From a checkpoint of a small image classifier.
Training: soap at rate 0.0018, 12200 steps.
Data: trained on rendered made-up planets, 195000 training examples, 8.0 epochs.
Rows from block 6 of a small image classifier, named by matrix and row number. Rows with one number belong to one neuron. Each number is 128 + 32 x the weight over its row's rms, rounded and kept within 0 to 255. All counts start at 0. Numbers have three digits each.
After each neuron's rows are labels from the 100 images, of 14976, where the neuron reaches its highest value: "responds to" is what is common among them. Only what is clearly more common there than usual is listed. The data: rendered made-up planets.
# fc1: MLP up (model.blocks.6.mlp.fc1.weight, 768x256), inputs 128-255
# fc2: MLP down (model.blocks.6.mlp.fc2.weight, 256x768, transposed), outputs 128-255

fc1.45:152093135129118122125114085125055108074112148126108110117140066107108111113125200101149103116128138143086121097107235140102135123126145113166117132059110145113103100136133211115108129077153125151106080125077127105189115104146151097109086149104125171151169115155148130104125180104106159085113146172086166105148096149126079129142113105137152083108051114092128136117177185080114125125151
fc2.45:088181152136142135122064134096142091145182176145088111142114115147164103133118160115148173170124136116069121113078181132088122219134127099087115121146116147098080121183105203106118074145186110217103106124106102102062161100182114137135116156171133129128118060125114110114081125115089133131100129134108146122140135102140120125136096135151053123159092144150117133125171255166103139152145
responds to: lava world

fc1.190:101111132109137083121124126120101103088111173121066128090161107138103077073101144062105128114107125135097098110135179115136078122127202122149123103064047141132070118158125151144109130098181071106104115125113146102100119077102170106131100118084070150172138098176129141140085160124161136111094087181133133101118068132094055103089104101180142120135075105136083138174140094041151158115097
fc2.190:102141152133110126113121145090192136103179151165129183099135178165108095192156134133111114124118141174083094136133153113155129136142144107105142104122107179123112142147068149092057076150217119149138082075116120163131097127097122121156100114176092120102091089129102100082048126146131132191122072113129174114120158119102129096098111080129119119139140097096138140186168170113146135151091
responds to: lava world; crescent

fc1.3:106108108076124127189129119102133136048139144111117106158103088145098136114142189112076126124136126117089115101153241143018046145156090123170109116106100100063117143120132129106103107129133129153154121058051132105209174086110111139102130116119137133083156119159148124103163178091124141088097111146094116125143078141143114164136122084128115098118137127110130115125194092094091131089145
fc2.3:103121110105111168192096166148109130059123137116093090110127085152115133086157136099161146166118119172103134178117199141037075128203039070115146089123139089100095132127108146129132107115157130162133052126086127116006146139128109152091140134187142172100113135106111126100148116142119136139085106126159142119129098145142172156130062100136110143126094136099173152131151255131105174159142
responds to: desert world

fc1.405:095097095118107103126142109119177129032085126093105103138078108144052082093089141105116143160125111153099152079156179054070063105104156133145112125160073177075080151128144191137147165115077129110092051125053140130141093109166147152064062078131108116110150123109122104075144162087106119096077142186117138136116096135119102127166135059168167142073136137119138121159152144119149159108099
fc2.405:087102117158154189121100118119183142111108153101091139141122151105106095111136153113105138152090089188141173124106136143073169138140089145104149092179124134112090152151102189089156114135169105187118100108108154080098125140153096167097122079144110160061121107150096140085097156142084086148079148043145116086120130115109168143115075109167134158157122109127194134162180238133123199127122
responds to: lava world

fc1.433:135137079129158110092078122127166134103060145176144151173197150111104111056124148132183118132103101139127104141098150076065098104126204144103102157092150116106109111121154115146127160070154123096152185119119158146132118112132120175199116111164125063123101122120077157112107125154128182117154121136146086114163155171112044179106164130117119089144095149106059148121197108090140134132120
fc2.433:146101142095102116086108148144093159148088128180141165066115136123194097109156181140090182171135144132104071127100148138100116161145122120090139101101080098143109120130114120157116053132186085130117102148107104136139113154180203166088117184121126123114150068149069151174152121154156131175138120150169158081153111116145155123113118141078119141151103084151146171150201020148168121202155
responds to: ocean world; crescent

fc1.513:118106124090090113122135050144061116031130140156063067075131099125046106080134171132129155116134128125084093095135206095104098148144160182146119175106077078076115131111087139144083104123112097114114132123069154087129142058140108136066085155143081149110168111112138165118131165113145164088081121181093137105086086119167089100098132124167120060158089122099088163177155119085179149092126
fc2.513:123186172148122116081083101135112132034109162139141111089116124132071139096107183126124144129126169147122114121112152072118093158201108129136145155113126119078083111125048163103099083131149112164125047099128126117084152126113138118080134158187120156104110080129078150117101118160165159167123102108155175082149109123140152081095088125158095124196093087120125095163197243112120180121143
responds to: lava world

fc1.660:157124067071182167141088133118148131091137133167124148190131078145070124094091149121026165150133102101122134111109105109118135141067119101179119131117153088134129152134150159185078095129147155095126135088096158141129096105164132144193092138150162134171158123103114108117161182134118130103086096185107128108120121148166023175098101140153122092153177106109085137110204080143138097105121
fc2.660:144099114098088099100071159159142175125129126119069172066168124141182158171152086075088139105191135151050138146154119169064137131135152126165170103111085178104098109112101106122123126142127103125094123111123097132132155128123127118107130135071166154156163121090105119112121116182156120177146162126154159102120080111126153127126108162086108158116183140167198111099144000137113119082111
responds to: ocean world

fc1.661:119067100109133147171122122148120117037099147081146120103125050129075149090156189070095123154107141144071111115136246105078075157105148120184072141079135124070137167100127139155118145144154138141124119088042097083146082091170103130101132143108120136129191128152096136146101147105152147118130111122093114103166094141148100171124129117144113067112132088126117124121156137139120105113130
fc2.661:121126129121150154168110132140118082071139108104089108087140097134125164058105179131138165150100124177071124159149238114050086168127100094164121149124151118111132127168107142162121119158158153155115121125055134115040128130141083121081195174143117137080134104142076167140052095156147137154083111085131125114137100133131121178142073132138101096133134074107183138124187236186116172183140
responds to: lava world

fc1.726:117133069070164148138076090131100105121139132167099143224115070118087173009111145148039160144147085151083131127125143076140124167084141126151103145071132094091161138123125115169097110128147145093161160112111150109159108061143158139160085147094120126170181138096103124105109195139127126101085105179103114140110139125163079137152158094155127104145130082120145148098180076111161117094125
fc2.726:092127131110123123089092128142151162149154119129043147090127141120123152111119117098109143120176109149063113170114154161119116108149099116136188119122087173093087106176078097103116109123148105099114092118152148081142118100113117109113132101119152197136092138163131144102066117157119144140090133110191127125067117144113243111113170074152116177101162144125184104099188000156116141086112
responds to: ocean world

fc1.196:101138147074158090153100081077129168048094125141115099196154106152088099075137120122095142152159141117139154159093166087104111142177178132130091119071100092090124120124092129152100114150181094132129124081179090167188160134119163141171063139185091073148076129186061136110123152140129116154142105159150085094166133156133136179124105129153119082146141074119130141117189129200119161110099
fc2.196:170111148173133110101120116129154092143163144135093168112137144127170132117106180142024150161116150149094110160124147111114136142118091084095142102125082137145094122151112114186140081131145098139118084148139109109133200147141095119119060127113091128138106080101095151148129104084154169116139189100173111105092139057122236107151107121129059135135143146093168099117194104169133126112130
responds to: ocean world